{"model": "CTC audio transcriber", "hop_length": 160, "input": "log_mel", "spec_augment": false, "tokenizer": "word", "depths": [12], "residual_init": "scaled_by_depth", "lr": 0.0014, "eps": 1e-06, "batch_size": 256, "final_lr_fraction": 0.01, "warmup_steps": 240}
Rows from block 4, named by matrix and row number. Rows with one number belong to one channel. Each number is 128 + 32 x the weight over its row's rms, rounded and kept within 0 to 255. All counts start at 0. After the name is the row's rms in percent of the matrix's.
# filt: filter width-3 conv, dilation 16 (model.blocks.4.filt.weight, 256x256x3, standardized in use), inputs 111-147, a 3 kernel for each
# gate: gate width-3 conv, dilation 16 (model.blocks.4.gate.weight, 256x256x3, standardized in use), inputs 111-147, a 3 kernel for each
filt.148 098 [136 104 106 146  95  73 130 141  95 149 125 135 178 206 141 122 104 156 124 169  83 102 148 170  94 137  88 158  70  84 133 136 126 107 166 109 141 107  64 136 144 105 201 151 132 202 121 127 121 143 127 128 117 162  87  99 141  98  51 133 115 129 100 139 110 136 118 135 151 185 163 117  89 130  91 129 181 102 114 103 120 103 157 123 133 138 141 160 141 103 171 131 123 142 116  80 106 129 128 137  81  83  53  99 116 139 108 114  85 145 143]
gate.148 112 [152 109 146 121 124  89 108 120  97 141 215 141 195 127 103 115 137 172 146  89 102 132 161 125 131 108 144 127 129  72 179 123 158 136 155 100 153  98  88 104 223  82  83 206  96 178 115 141 188 146 125 137 197 113 141 108  72 186 164 135 132 110 153 126 131 148 116 188 150 126 161 102 120 110 144 141 180 174 113 185 113 100 110 102  98  99 154 150 102 151 141 116 123 139 115 125 106 125 118 115 177 133 183 170 106 103 122 114 151 120 167]
filt.149 084 [140 109 122 137 169 106 100  99 131 126 169 118 191 133  96 141 121 181 178  89 175 115 122  98 160 132 156 124 144  99 137 117  86 133 124 104 144 141 127  57 176  62 109 128  89 181 170 153 122 150  98  80 124  93 117 152 183 136 171 133 134 123 151 147 130 111 135 160 143 132 172  94 108 108 138 136  77 122 148  55 115 144 188 128 123 101 144 214 100 131 107 122 148 118 160 169 101 165 120 127 120 113 157 134 130  88 127 105 146 142 145]
gate.149 088 [119 100 128 108 104 146 135 146 169 169 120 139  99 174 141 136 130 123 112 108 182  83 163 215 162 161 162 170 178 200 120 151 137  96 128 139  80 107 151  92 101 168  71 104 166 107  95 188 104  91  97 153 127 163 139 130  91  74 117 150  99 109 167 127 135 154 161 106 118  99 136 164 118  86 140 133 134 147 151 135 187  87  94 168 110 110 177 156 146 225 141 126 175 153 108 135 164 160 134  87 100 121 162 146 107 108 105 111 117 152 149]
filt.150 110 [170 105 144  82 116 115 133 132 140 116 174  78  94 103 139 171 151  88 187 120 120 105 145 177 125 117 189 134 134 107 163 113  93 121 146 179 156 106 122   0 154 122  74 139 161 191 162 110 174 125  94  47 151 128 138 148 119 107  83 155 112 108 108 130 153 151  70 192 116  91 104 146 140 158 141 141 143 118  70 135 133 150  96 111 166 115 121 162 135  93 141 128  90 137 125 173 117 104 167  31 113 125 122 147 160 130 130 166  82 120  82]
gate.150 117 [127  98 119 141 183 149 163 130  66 138 190 113  63  97 112 137 146 144 141 142 129 100 147  87 114 110 114  76 126  65 106 110 164  84 155 104 111 201 141 135 186  88  85 180 118 147 156 173 135 131 164 178 197 142 128 118 127 174 192 153 110  90 117  98 118  80 137 173 107 133 209 117 108 149 163 167 134 179 159 164  94 107 199  97 111 129 154 105  99 102 135 178 128 101 123 117 129 115  85 124 121 113 143 160 117 112 121 114 150 171 161]
filt.151 108 [130 174  95 165 126 120 153 118 106  96 107 103 152 141  61 132 136 109 153 133 125 213 172 161 167 158 128 143 191 123 122 104  82 171 143  94 169 146 120 106 112 110 140  71 104 111  97 122 155 133 137 118  95 112 136 132 136 129 102 121 153 115  94 155 106 142 123 141 150 171 125 104 148 119  75 108 127 115 152 106 195 156 132 142 148  99 102 131 141  85 231 231 157 182 164 185 125 139 157 188 135 108 141 111 161 146 129 119 125 124 137]
gate.151 116 [157 147 139 107  83 119 140 122 129  71  85  81 150 169 147 102  97 113 159 107 221 214 152 108 183 165 125 223 123 107  99 106 167 133 140 150 163 137 123 123 103 105 105 112 168 142 145 161 122 125 150 125 131 163 159  96 133  95  93 149 168 117 203  95 123 106 134 150  98 115 128 133 106 125 105 146 117 159  94  99 116 131 109 137 107  81 116 154 129 183 120  81 131 167 138 102 122 150 133 148 175 130 136 154 166 109  95 150 104 113 145]
filt.152 071 [120 174 182 105 121 172 107  94 112 131 182 166 174 128  99 150  71 190  91 117  79  58 175 132 130 103 150 140 129  77 187 174 128 127 170 166 108 165 174 112  84 117 187 153 126 200 161 168 154 139 111 131 145 146 142 160 109 126 157 163 133 158 121 120 112 122 104 173  39  97 138  81 108 122 123 121 100 166 163 109 127 103 132 148 157 134 139 130  84 144 128  74  75  82 105  91  94 105 127 130 148  97 108 134 133 177 111 175 137 106 118]
gate.152 078 [106 121 152  94 115 119 109 139 132 174 143  75 122 140 145 113 165 105 125 145 157 149 138 154  96  79 143 137 122 175 138 114 150 100 158 143 181 115 167 134 161 124  68 154 144 158 130 149 156 134 138 129 202 138  93 105 116 153 199 201 128 137 127 122 143 146 132 165 178 109 111 133 132 130 126 122 154 172  79 120  95  71 100 116  87 102 110 109 132 171 207 152  82 170  96 126  93 125 137  83 127 121  90 122 141 106  86 106 119 109 138]
filt.153 112 [106 120 131 145 103 106  80 156 161 111  99 106 125  74 101 112 154 114 168 139 107 150 106  59  80 125  82 122 141 111  74 132 153 143 105  99 126 116  69 119 163 142 219 140 132 147 107 120 159 127 129 133 154 148 115 151 126 136  76  70 120 130 133  96 127 121 127 113 102 255 129  68 140  81 123 104 111  69  87 110 122 180 118 113 147 139 104 137 130 106 191 145 112 103 131 132 133 129 183 138 143 162 117 110 124 122 100 104 176 139 163]
gate.153 119 [120 104 115 144 155 146 124 153 144 147 115 115  66 170 162 168 143 158 106 162  97  79 150 100 125 121  98  96 150 189 158 140  95 127 120  86  65 129 135 189 182 116  57 163 112 123 193 132 154 120 100 116 152 149 121 156 108  82  96 105  86 150 136 110 108  95  74  96  95 118 188 177  90  55  63 184 183 202 127 131 101 119 144 130 139 162 167 104 220 192 117 194 154 137 162 114 138 133 128 163 114 135  72  96  48 102  95  98 120 147 131]
filt.154 106 [137 134 164  97 105 133 125 122 143  47 136 129 156 117 143 116 161 157  73  95 133 108  57 156  75 138 128 138 143 140 168 100 128 115 127 111  95 119 155  99  94  78 154  93 102 114 110 156  96 141 218 124  85 122 147  91 105  74 143 139 162 158 130  54 144 167 168 161 126 108 162 115 146  92 108 118 112 123  60  84  55 165 150 111 166 109 153  60 143 114 150 161  94 108  54 125 126 137  73 153 155 151 128 103 108  86 134 106 187  99 135]
gate.154 083 [119 131 135 136 127 159 143 176 143 197  74 103 110 165 216 133 140 164 170 177 210 114 150 148 115 168 143 176 131 166 195 122 158 115 122 148 136 164 157 149 102 158 161  67 136 175 164 146 114  86 114 161 135 167 154 117 180  70  71  85 138 137 108 134 122 121 119  78  95  89 110 122 171 110  94 158  75 123 106  83 180  89 132 115 160 150 187 143 169 146 142  59 122 141 117 187 173 124 155 107 109 151 148 117 147 120 126 103 137 129 120]
filt.155 089 [153 157 113 108  94 135 101 147 134 160  75  98 125 144 157 120  92  94  64  86 177  99 136 214 147 112 144 165 130 143 101 111  90  99  93 165 125 170  50 170  71 176 167 127 158  99 135 120 140  75 169 138  94 155 115 125 132 155 103 123 180 123 129 122 149 118 178 159 146 179 143  99 156 104 162 114  82 123 138  93 142 219 177 143 174  91 111 120 135 130 104 124 163  73 145 186 112 104 114 194 185 115 139 162 188 150 124 129 135 155 132]
gate.155 073 [145 132 132 105 141 123  75 139 136 133 155 112 152 137 141 137 142 174 134 100 113 120 120 122 133 102 128 100 165 162 162 142 174 111 150 146  98  99 153 151 159  97 115 131 103 189 185 246 143  41 129 153 166  91 153 166 106 110 103  62 142 113 164  95 160 149 183 180 154  88 140  86 136 166 132 134 121 143  95 167  94 126  91 132 136 117 117 142 112 145 141 108 131  99 191 159  98 145 122 123 116  97 105 152 117 136 158 121  98 163 152]
filt.156 103 [119 127 133 162 111 141 121 129  97 141 164 111  91  78 124 113  71 111 143  67  84 138 135 120 175 143  49 123 167 109 143 118 159  91 156 150 160 141 121 118 178 156 103 123 192 155 110 150 140 104 125 136 137 147 141 168 108  87 165 123 116 147 169 139 152 118  73 177 160 127 169 163 116  89 100 135 117 133 153 132 152 125  86 138 100 115 103 191 139 186 104 125 162 151 173 121 145 146 121  95 119 119 141 172  99 115 152 138  69 112  73]
gate.156 098 [122 118 152 156  34  42 133 120 155 147 147 140 135 105 134 155 125 190 128  63 110 148  75 106 111 133 150 143  74 123 121 134 152 127 116  88 152 119  94 191 142  99 119 121  49 137  77 134 135 107 101 166 120 116 170 101 148  75 112  90 116  84 161 179 122 145  39 133 129 106 104  54  95 105 115 167 155 158 174 140 100 122 101  75  98 155 142 149 138 196 118  92 173 139  72 122 144 107 162  89 112 108 145 136 114 114 112  98 183 140 180]
filt.157 089 [118 107 113 120 104 150 139 136 130 143 111 147 167 152 136  97 133 161 125 162 125 105 148 164 147 149 125 139 114 153 163 180  94 163 123 135 109 127 104 175 127 129 142 155 131  65 117  99 127 157 157 121 140  95 139 130 142  95 138 121 129 123 112 160 167 151 146 145  85  83  79 131  83 109 161  95 135 109 131 192 103 114 135 136 113  71 115  83 125 150 134 133 116 156 153 134 168 161 190 219  69 104 206 191 119 130 166 106 162 138 146]
gate.157 119 [113 136 157 114 148 159 125 103 120 165 109  80 115 166 209 128 157 183 122 163 194 168 129  88 118 124 124 169 129 147  93 118 119 104  87 119 152 138 178 130  96  87  73 151 107 157 222 166  92 102 125 170 158 131 165 107 107 115 143 162 104 142 134 137 139 126 159 111  87  79 129 156  99 124 143 159 200 195  98 128  94 124 141 174 144 139 193 118 160 188 170 140 142 150 132 156 130 126 117  81  29 129 138  62 107 147 135 139 116  96 143]
filt.158 137 [144 108 116  77 170 188 111 122 123 120 137 126 193 217 134 117 101  83 114 156 129  64 171 186 160 165 154  78 143 201 141 103  97  93 175 145 116 172 200  33 114 111  46  83  51  81 122 181 145 169 142  99 107 104 133  99 124 112 107  97  81  94  67 162 172 126 112 157 174  82 125 146 107 155 153 155 137 102 123 136 109 118 126 141 129 111  83 115 104 116  74  93 155  91  91 161 139 109 103 149 117 147 113 163 170 120 108 161 132 144  86]
gate.158 109 [121 117 135 141 158 109 120 129 108 185 107 117 107 170 129 163  99  98  74 132 116 119 182 151 115 130 123  72 136 127  98  85  88 162 150 114 118 160 118 151 134  72 112 161  48 157 141 176 147 152 128 111 150 102 111  61 128 163 178 127 104 112 121 128 113 142 113 123 114 140 189  95 127 134  79 191 191 126 167 173  94 125 124  96 139  97  92 130 143 131 153 129 143 103 124 115 116 122 118 145 118  96 106 134 130 147 161 124 113 111  75]
filt.159 090 [ 73 194 153 140 120 120 101 105 115 143 170 181  90 193 185 136  89 169  99 115 114 157 123 148 132 135 136 133 146 161  91 124 108 121 141 118 108 153 147  97 104  61 172 118 148 117  97 121 147 174 117 147 124  77 110 107 173  56  95  52 129 166 121 113 101 127 109 118 118 117 108 138 164 112 133 143 139 134 133 113  93 137 141 113 132 130 138  82 112  83  81  76 146  81 115 145 129  85  98 188 127 126 122 101  74  93 143 135 147 107  90]
gate.159 091 [130  89 130 161 157 107 134 139 102 104 100  80 154 121 186 128 137 141 191 172 201 168 137  85 115 112 108 109  90 103  77 100 109 133 131  92  96  97 128 124 131  79 115 135 130 110 108 121 150 130 143 138 144 155 130 146  99 164 168 123 122  88 125 145 138 110 181 168 130 159 143 160  82 154  67 188 200 142 135 195 121 160 111 132 128 149 146 185 208 162 188 109 162  88  96 102  99 139  99 108 104 135 115 148 114  89  96  91 126 121 131]
filt.160 121 [ 56 119 136 105 155 127 113 139 138 111 148 133  71  97 131  79 123 121  74 150 122 129 113 157 144 125 123 112 111 186 112 164 150 156 125 122 112 105 110 198 158 122 143 132 124  34 184 114 118 130 103 148 107 109  80 110 138 163 175 153 105 134 165 131 107 104 125 135 182 131 139 141 124 162 106 135 124 100 114 183 144  49 125 105  67 148 111  81 136 118 126 137 112 120 123 156 115 156 121 201 127 109 129 127 167 159 109 127 135 145 129]
gate.160 106 [156  91 158  56 146 121  91 164 161 117 114  98  95 111 125 113  91 169  36 160 178 116 193 132 132 129 112 116 179 115  86  68 110  98 160 114  82 177 104  72 172  98 143 129 127  71 128 121 144 155 156 111 107 104 116 170 138 119 164 115 119  87 129 108 150 139 164 158 160  97 152 153 129 120 172 151 128 155 137 152 123 154 155 186 105  96 135  76 160 119 118 146 203 120 167 158 110 143 140 112  88 130 120 179 128  97 100 115 103 130 135]
filt.161 082 [150 140  92 153 116 100 109  93  97 118 135  95 178 119 158 119 125 147 187 102 145 167 119 173  87  58 122 134  94 157 135 164  99 161 157 103 194 128 166 102  86  96  27 114 139 164 145  99 116 128 126  94  97 119 126  97 119 102  77 145  99 100 152  67 100 176 102  83 125  91 102 147 115 158 108 145 141 116 137 199 147  98  80 108 148 132  37 157 121 164 167 180 106 126 103 109 154 127 134  65 143  78 118 125  73 136 144 131  92 130 186]
gate.161 063 [155 104  94 135 121 132 152  96 167 115 140 108 167  61 159 104 105 100 225  87 126 143 166 129 134 136 142 149 154 120  93 105 135 107 141 141 132 162  70  77 255 206  84 216 156  98 122  74 116 183  80  83 196 151  66 118  87 149 148 120 109 124 138 129 152 177  77 165  93 143 137 135 143 147 142 115 146 141 136 217 183 107  97 133 102 126  99 192 126 102 116 126 103 130 146 132 113 111 130 110 109 143 102 145 103 139 131 117 100 147 124]
filt.162 096 [129 108 113 180 115 144 143 149  87 143 128 159 208 165 115 193 121 190 139 172 106  73 151  33 161 110 125 137 118  53 146 131 149 138 126 138 206 157  91 102 105 139  85  89  96 183 181 142 166 168 127 130  89 131  93 133  93 134 118 135 166 118 166 118  82 145 138 148  49 152 125 101 151 108 184 173 130 162 151 125 144 138 115 118 177 183 101 164 186 135 110 149  93 154  78  69 153 145 152 111 101 146  96 141 123 110 125 136 110 156 131]
gate.162 096 [105 103  90  84 153 138 140 109 123 142 153 172 144 103  99 113 145  87 101 177 101  52 138  64 130 143 109  91 139  91 154 124 134 119 162 117 158 131 124 119 124 202  88  94 107 112 120  91 182 166 140 123 130 124 115 109 116 143  93 146 163 159 139 126 137 126 101 157 162 134  94 130 117 146 118 117 151 117  36 128 141 127 103  97 134 157 108 171 149 161  85 167 113 144 157 131  93 153 143  91 112  98  99 159 149 124 143 109 133 110 136]
filt.163 067 [144 149  89  98  68 131 132 109 118 120 108  83  78 164 168  98  95 139 114 143 114 112 130  74 134 165 137 134 130  81 126 136 147 109  85  93 115  94 176 121 136  90 111  98 160 131 124 138 151 136  90 145 110 145 148 117 107 173 189 186  58 120 141 150 197  64  82  88 118  96 133 162 124 126 166 149 115 135 122 151 107 107 179 143  99 121  83 104 127 136 129  88 102 165 162 120 156 144  86  84  89 136 110 140 152  87 118 132 192 138 100]
gate.163 068 [126 144 120 126 155 128 113 120 148 157 110 121  69 157 165 113 125 168 116 153 145 132 109 149 141 131 103 127 109 177 117 157 174 118  92 146 113 130 112 147 201 111  79 175 119 156 110 163 111 132 128 187 175 147  93 117 160  78 139 153 106 111 159 149 141 143 140 100 143 110 144  95  96  87 134 180 164 173 144 106 109 150 134 152  68 144 124 162 161 181 143 168 173  66 131  65 115 111 146  90 186 130 166 120  96  87  75 108 159 158 148]
filt.164 077 [ 98 139 170  91  90 112  93 158 115  87  83  96 134 182 154  53 132 148 144 126 142 179 136 151 111 184  98  95  94  91 184 144 108 127 131 127  89 100 148 103 114 145 137 118 146  94 146 184 140  93  78  63 124 182 130 141 215 107 170 182 134 178 168 148 106 136 159 179  77 195 137 106 150 146 150 102 155 161  36 111 139 206 124 115 117 135 101 154 103 140 161 111 114 127 119 117  74 137 103  88 125 112 110 136 121  96 156 151 121 133 134]
gate.164 066 [144 123 147  97 121 133 127 151 127  99 151 104 128  96  86 127  99 163 159 122 131 192 165 179 171  71 148 140 144 141 158 126 164  98  96  77 155 101 146 108 136 156  83 131  87 147 130 165 137 134 152 150 174 175  83 123 104 158 110 140 126 117 134 143  89 123 139 112 198 179 178 134 137  92 111 181 155 112  61  71 129 151 139 175 121 172 130 173 164 131 117 115 103 157  75 147 127 173 194 117 172  50 118 104 121  94 108 121  73 128 160]
filt.165 104 [129 152 134 154 128 116 117 130  92 125 106 145 120 138  64 112 137 126 119 114 131 161 149  88 121 107 129 174 129 124 125 138 121 137 171 147 103 161  92 207 205 139 110 149 139 116  64 141 109 103  98 189 153 112 164 119 109 126 145 191 154 143 125 101 127 117 148 144  83 155 193 132 101 106 129 113 117 141 124 194 181 153 166 154 137 134 155 131 178 140 165  64  66 111 144 103 128 152  97 172 132  79 177  97 167  98 117 115 214 131 155]
gate.165 106 [ 99 151 165 120  63 130 177 105 133 124 132 115 143 108 154 101 164 131 131 121 195 157  57  88  86  91  81 154  78 132 104  75 138 143 114  82 145  76  95 173 115 109 147 111  99 170 167 191 128 125 134 188 136 130 188 110 131 212 205 137 158 200 172 122 126  71 135 121  62 142 132 119  81 152  64 145 153 131 116 113  48 164 153 100 102 141 159 145 145 163 120 141 123 134  84 116 163 113 114 117  82 119 138  99 115  98 113 102 159 142 121]
filt.166 093 [102 138 136 130  81 103 154 141 117 146 129  72  96 106 159 115 157 134 125 123 175 142 132 124  80 105  94 128 137 118 156 118 153 138 148 129 178 137 143 176  51 133  99 138  96 143 129 149  88 133 157 138 135 123  99  88 143 200 170 179 141 145 139 126 142  98 162  97  94 132 176 144  52  84 109 120 120 135 123 173  73  97 163 158  83 127 150 136 101 142 105 115 105  55 121  97 134  82 111 161 170 108 144  85  89  59 105  77 115 124 138]
gate.166 089 [152 102 119  61  97 119 132 130 139 110 140 158 103  89 168 180 135 155 100 120 129  74  97 142 101 135 135 127  88 161  64 165 146  89  66 157  96  95 120  87 132 139 147 141 200  85 108 208 130 106  87 122 207 147  85 127  72 197 103 188 104 116 183 117 116 121 133 160 108 169  75 119 128 117 123 212 173 119 154 124  90 149 128 114 118 148 123  77 100 138 158 112 187  78 168 117 112 145 138 167 192 141  73 182  90 120 104 130  71 150 181]
filt.167 092 [114 136 136  96 116 120 139 167 122 137 139 121 137 157  85 107  87 119 215  85  96  79 185 207 136 133  84 143 140 143 145 125 126  99 143 146 133 107 113  44 150  88 116 122 145 181 158 157 127 128 108 146 125  80 159 145 121 108 119 111 136 115 120 113 123 101 159 159 166 105 155 135 112  83 155 164 105 160 110 166 112  70 130 132  90 119 119 180  86 106  81 134 151 135 167 112 147 137 131 105  91 139  65 143  78  96 142 159 171 134 161]
gate.167 103 [ 89 136 146 161 118 110 147 156 149 141 134 144  96 167 136 158 132 158 112 176 181 160 123 117 103 136 123 152 173 151 118 134 172 112 146 124  99 165 112 185 136 112 177 168 142  94 136 183  95 113 112 149 207 136 190 187 164 117 110 102 152 133 177 147 143 125 216 130 120 101 104  72 121 101 122 170 182 146 110 170  82 130 105 123 133  92 119 140 120 117 217 118 152 167 150 106 168 177 152 175 174 162 127 190 113  83  82 123 135 142 124]
filt.168 084 [155 163 104 173  90 125 158 108 121 100 132 134 140 193  93 160 133 154  84  98 115 131 152 232 141 153 143 136 141 123 114 148 158 114 143 162 159 140 141 142 111 163  65 149 132 132 100 125  73 121  85 124 119 101 108 133 164 124 146 175 103 105 136 110 121 165 160 116 147 142 152 185 121 119 165 131 119 103 156  75 160 132 124 162 119 146 146 187 156 166 128 126 140  89  92 115 120 104 170  98 117 121 115 123 132 126 133 197 147 154 152]
gate.168 086 [139 115 149 138 185 143 125 138 130 126 146 138 161 150 222  50 152 147 179 113 226 134  84  84 113 113  98 145 141  73  73 141 148 125 102 116 159 117 128  57 159  91 128 177 114 168 114 185 133 107 136 119 183 116 152 130 120 194 165 169 113 104 161 140 113 127 124 143 112 148  74 132  92 130 123 146 168 194 150 132 126 148  94 106 115  88 116 164  83 183 189 112 142 126  85 107 158 176 139 134 187 116 123 156 134 120 145 128 105 123 140]
filt.169 097 [108 144 131  96 111  84 165 131  99 161 129 156 113 131 115 151 184 118  99 139 110  93 100  47 113 123 100 172 156  90 166 112 172 127 159 139  99 125  61 162 159 172 109 207 122 104 163 112  99 113 123 178 186  97 136 175 162 121 192 100 160 146 180 104 119 126 114  82 114  35 154 122 141 105 149 122 101 137  78 160 111  96 155 160  77 102 136 138 172 105 149 165  44 145 166  86 143 108 103 177 143 162 151 154 111 105 134 105 175 112 145]
gate.169 100 [124 140 133 158 221 191  81 129 143 168 170 134 118 139 188 177 165 179 103 165 179  56 146 175 108 158 152 102  92 128 100 136 132 172 220 163 133 145 145 123 191 122 173 116  75 162 190 205 122 106 113 109 119 155  90 173  55 166 158 165 120 167 100 117 124 117 199 156 122  96 162 104 107 165 130 147 157 110  91 111 149 133 129 120 133 148 123  61 114 104  86 238 194  92 128 168  88 135 123  43  65  43  90 131 142 171 151 134 108 148 129]
filt.170 082 [143 114 138  91 152 135 128 126 170  63 157 138  99 129 113 117 130 133  51 103  97 115 147 121 100 114 158  88 153 100 137 159 156 134  99  97 132  91 106  79 163 108 128 145 135  84 110 153 131 119 128  93 135 147 105 114 150 123 115 127 134 161  99 141 133 127 119 183 134 216 182 158  77 156 136 151 177  91  86 130 136 127 137 150 106 109 139  85 115 202 133 104  79 103 159 147 147 150 111 160 148  81 110 111 122 132  85 104 137 154 118]
gate.170 084 [148 110 157 137  77 141 157 106 121 132 121 140 160 128 169 168  96 154  88 140 152 118 101 121 116 125 127 162 103  96 113 102 118  76 124 108 119  90 110 136 145 149  54 102 105 104 139 126 103 111 130 153 188 168 161 144 110 102 136 139 122 108 123  81 106 117 154 177 131 105 115 130 112 139 186 140 148 155  85 136 167  99 117 138 139 122 125 109 108 146 181 154  53 171 144 112 159 125 146 115 107  91 113 164 117  82 117  98 142 127 147]
filt.171 098 [126 143 130 136 150  74 113 139 139 109  95 115  85 142 109 134 138  90 134 141 136  61 108 156 140 112 118  85 140 114 130 139 127  90 134  93 107  94  96 102 167 131 144 141 115 138 121 129 129 119  84  66  60 146 141 117 141  82 118 150 158  97 129 127 101 102  64  77 156 130 178  78  72 142  83 119  98 182 162 147 114 133 125 113 116 160 193 106 198 190  67 122 104 106 124 159 139 125 148 162 196 198 150 140 139 119 135 103 145 100 148]
gate.171 114 [136 132 150 148 105 141  87 130 158 176 149 154 107 186 150 115  92 163 103 142  93 107  75 171 119 111 127 110 106 161  93 108  73 126 162 119  83 143 166  69 106 139  51 136 156 115 145 145 151 154 145  83 130 140  86  82 163  80 148 188  73 121 152 139 114 191 119  95 151  61 160 178 147 173 164 130 204 209 124 139 185  41 149 115 192 174 165  72 138 152 121 119 187 139 100  89 185  99 116 128 101  75 156 159 183 134 104 131  99 117 129]
filt.172 078 [186 142 112 141  63 131 136 152 152 168 161 147 126  95 146 162 155 124 164  36 113 179  90  96 130 130 147 109 111 129  54  76 103 142 104 154 111 110 176  81  88  45  97 109 111 129  60 105 151 150 157  39  98 160  52 124 131 127  87 150  99  80 127  74  75 123  84 176 126 255 141 188 133  93 199 125 121 171  99 129 112 170  94 172 144 132 156 204 118 140 188 152 147 109 127 128 143 139 119  70 136 153 122 128 147 111  74 137  97 107 121]
gate.172 090 [101 118 111 109  82 133 109 130 144 120 137 156 146 147 109 156 139 114 166 127 129 127 161 151 123 151 125 160 154 113 151 114 128  73  76  94 129 153  95 101 132 165  83 128 160 121 138 169 127  96 123 134  93 238 170 167 145 100 137 120 137 152 140 139 133 150 120 134 164 107 150 147  97 103 110 133 140 175  93  97 115 146 171  99 119 134 139 165 170 161 135 131 139 151 141 156 140 149 145 136  98 103 126 154 166  66  82  87 150 164 139]
filt.173 083 [154 134 117  83  52 157 142 111 115  84  79 150 142  99  72 141 136 163 186 148 130 151 141 145 142 138 122 150 153 170 141 115 128 148  96 123 129 107 125 122 143 196 182 121 162 188 126  94  87 119 154 134 161 139 143 104 130 177  90 114 138 149 152  94 121  83 167 172 124 171 135 122 157 127 130 141 106 117  57 119 137 155 144 137 158 113 119 199 122 177 113 103 155 145 124 100  85 124 160 165 200 164  95 103 157 107 143 126 114 108 114]
gate.173 074 [139 129 142 159 139 125  89 135 169 136 132 111 212  70  70 110 128 104 140 128 120 165 158  86 148 126 114 199 146  98 136  84 117 118  75  85 155  79 114 170 141 125 136 123 109 174 140 126 128 121 124 171 172 131  91 119 144 112  83 153 145  84 151 115  84 125 144 128 142 194 140  94 134 149 181 145 179 161 134 108 174 138 140 148 155 116  99 107  96 132 203 190 164 166 113  99 133 149 163 106 117  90 156 142 108 156 177  89 142 146 174]
filt.174 088 [135 140 147 162  63  90 108 118 105 129 114 115  47 102 141 124 154 105 209 111 136 129  52  22  93 122  93 131  79  81 147 136 149  64  92 138 178 117  91 142 117 164 131 109 187 170 173 102 136 124 183 115 113 129 152 124 169 173 119 161 153 131 156 105 165  91 103 119 143 146 138 151 106 111 101 154 198 144  95 127 104 164 154 145 202 135 121 208 122 112 162 172 186 120 121 113 176  96 113 113 150 171 107 143  85 147 134 131 143 121 137]
gate.174 104 [104 157 168 138 176 122 119 137 113  68  91  96 136 141 179  76 123 136 226 132 158 145 152  59 125 124 145 137 153  90  99 103  87 156  96 142 209 125 159 135  69 123 139  72 108 171 161 212 108 110 126 137 148 104  91 158 105 123 154 153 185 136 157 126  90 110 122  93 140 101  95 112 144 127 132 123 128 145 132 108 132 118 120 164  90  92 128 153 147 158 144 163 152 178 101 118 149 138 156  87 124  72 139 152  92 113  96  92 150 127 102]
filt.175 104 [129 133  92 174  92  99 165 129 113 118 187 104 182 104 177 115 110 114 179  85 117 139 135 106 139 131 106 138 155 145 155 130 139 116 159 135 125 111 101 132 130 134 142  84 125 127  83  63 117 136 108 141  87 126 121 128 123 178  92 103 142  90  85  97 173 122  66  91  90 255 172 223  99  69 136 151 103 127 148 125  36 141 100 162 158 117 142 181  75 106  91  38 109 191 158 145  91 103 118  76 119 135  93 133  95 127 148 107 127 143 166]
gate.175 118 [113 109  93 146 118 150 135 148 129 110 108 130 141 127 176 176 140 107 139 118 111 102 170 119 125 120 129 117 137 126 136 167 150  73  98 122 181 120 135 120 137 171  56  81  98 190 150 120 153 122 131  98 144 124 130 144 102 106 125 111 107 145 134 117 119 120 124 114 156 108  85 130 134 110  88 155 139 142 114 111 102 108 101 127 116  88  99 175 144 156 149 177  83 124 129  81 122 132 121 118 149 113 147  97 129  95 115  90 116 140 158]
filt.176 180 [127 133 147 174 134 120  88 135 127 132 149 127 109 135 160 143 159 144  93 144 125 122 143 121 140 135 113 118 135 140 111 180 167 205 115 113 126 113 115 144 151 145 160 115 116 101 140 124 173 103 135  85 125 121  84 172 158 149 133  80  91 122 122 184 115 156  71  94  87 178 117 114 160  77 131 110 152 122 135 115 101 118 141 149  96 155 114 116 153 154  73 170 128 123 133 114  64 152 151  96  99 102  80 112  93 198 108 127 117 162 138]
gate.176 147 [124 121 140 101 126 141  91  82 101 179 154 117  17 127 149 188 117 114  39  96 111  99 144 152 178 129 190  43 139 120 140 166 123  89 160 193  83 153 142 116 105 129  77 117 118 114 112 135 165 183 153 134 157 130  68  97 135 134 148 167 113 143 155 146 157 168  75 103 153 119 158 169 171 178 176 121 113 110  92  98 111  78 137 157 116 118 122  76  81 119  36 109 121  90 124 124 131  96 118  97 124  91 130 124 160 174 165 157 106 117 104]
filt.177 086 [109 163 145 126 145 195 137 147 116  87 127 135 116 133 104 148 142 146  72  76 126  89  70 131 125 125 105 160  91  82 127 137 106 148  79 124 129  90  94 135 104 159 163  77 156 124 121 115 115 163 138 133 102 155 137 105  99 158 126 145  54  83 108 114 148 149 144  72 144 181  77 171  87  86  88 136  96 173 185 152 120 106 108 163  91 156  98 177 114 117 144 147 163 106  72 153 156 123 119 155 154 163 130 139 119 134 125 113 149 152  90]
gate.177 104 [107 134 165 185 143 117 163 117 131  67 145 144 190 170 131  86 142 187 167 154 113 180 154  91 100 140 115 155  99 102 114 147 116  99 108 119 118 135  50 133 153 146 133 158 146 150 166 115 171 128  76 150 159 116 166 162 179 140 138 164 124 155 196 130 108 108 140 151 152 141  97 110 119 138 113 171 173 189 147 105 100 137 132 121 139 137 140 191 193 193 171 166 127 130 159 125 136  93 149  56  99  70 133 128 112 106  96  96 150 132 136]
filt.178 114 [149 165 108  48 124 126 143 126 128 159 120 129  25 157 138 172 148 154 104 112  82  48  97 132 144 141 127 163 150 182 103 117  65  73 183 135  99 146 183  73 121 141 119 111  54 100 128  95  67 132 191 125 166 109 119 124 105 100 130 106 118 134  79 131 170 147 147 123 112  80 162 142  64 166 157 129  82 154 135 134 165  86 106 118 141 116 112 101 147  85  39 123  72 115 124 112 133 123 113 178 117 135 136 129 115 131 151 132  83 118  54]
gate.178 103 [117 105 112 137 106 169 145 112 115  99 122 115  97  82 111 116  82  98 155  91 136 161 103 144 115 107 106 110  80 132 107  84  85 152 124 152  79  26 169 116 154 139 173 191  86 160  65 202 149 106 152 203 195 171 128 100 150 135 120  85 147 138  90 131 132 126  99 119 115 154 122 178 130 101  84 172 142 126 121 138  91 151 148 157 156 121 137 118  53  93 156  98 108 105  77 154  88 139  79 147 191 131 142  84 119 103 114 128 117 137  64]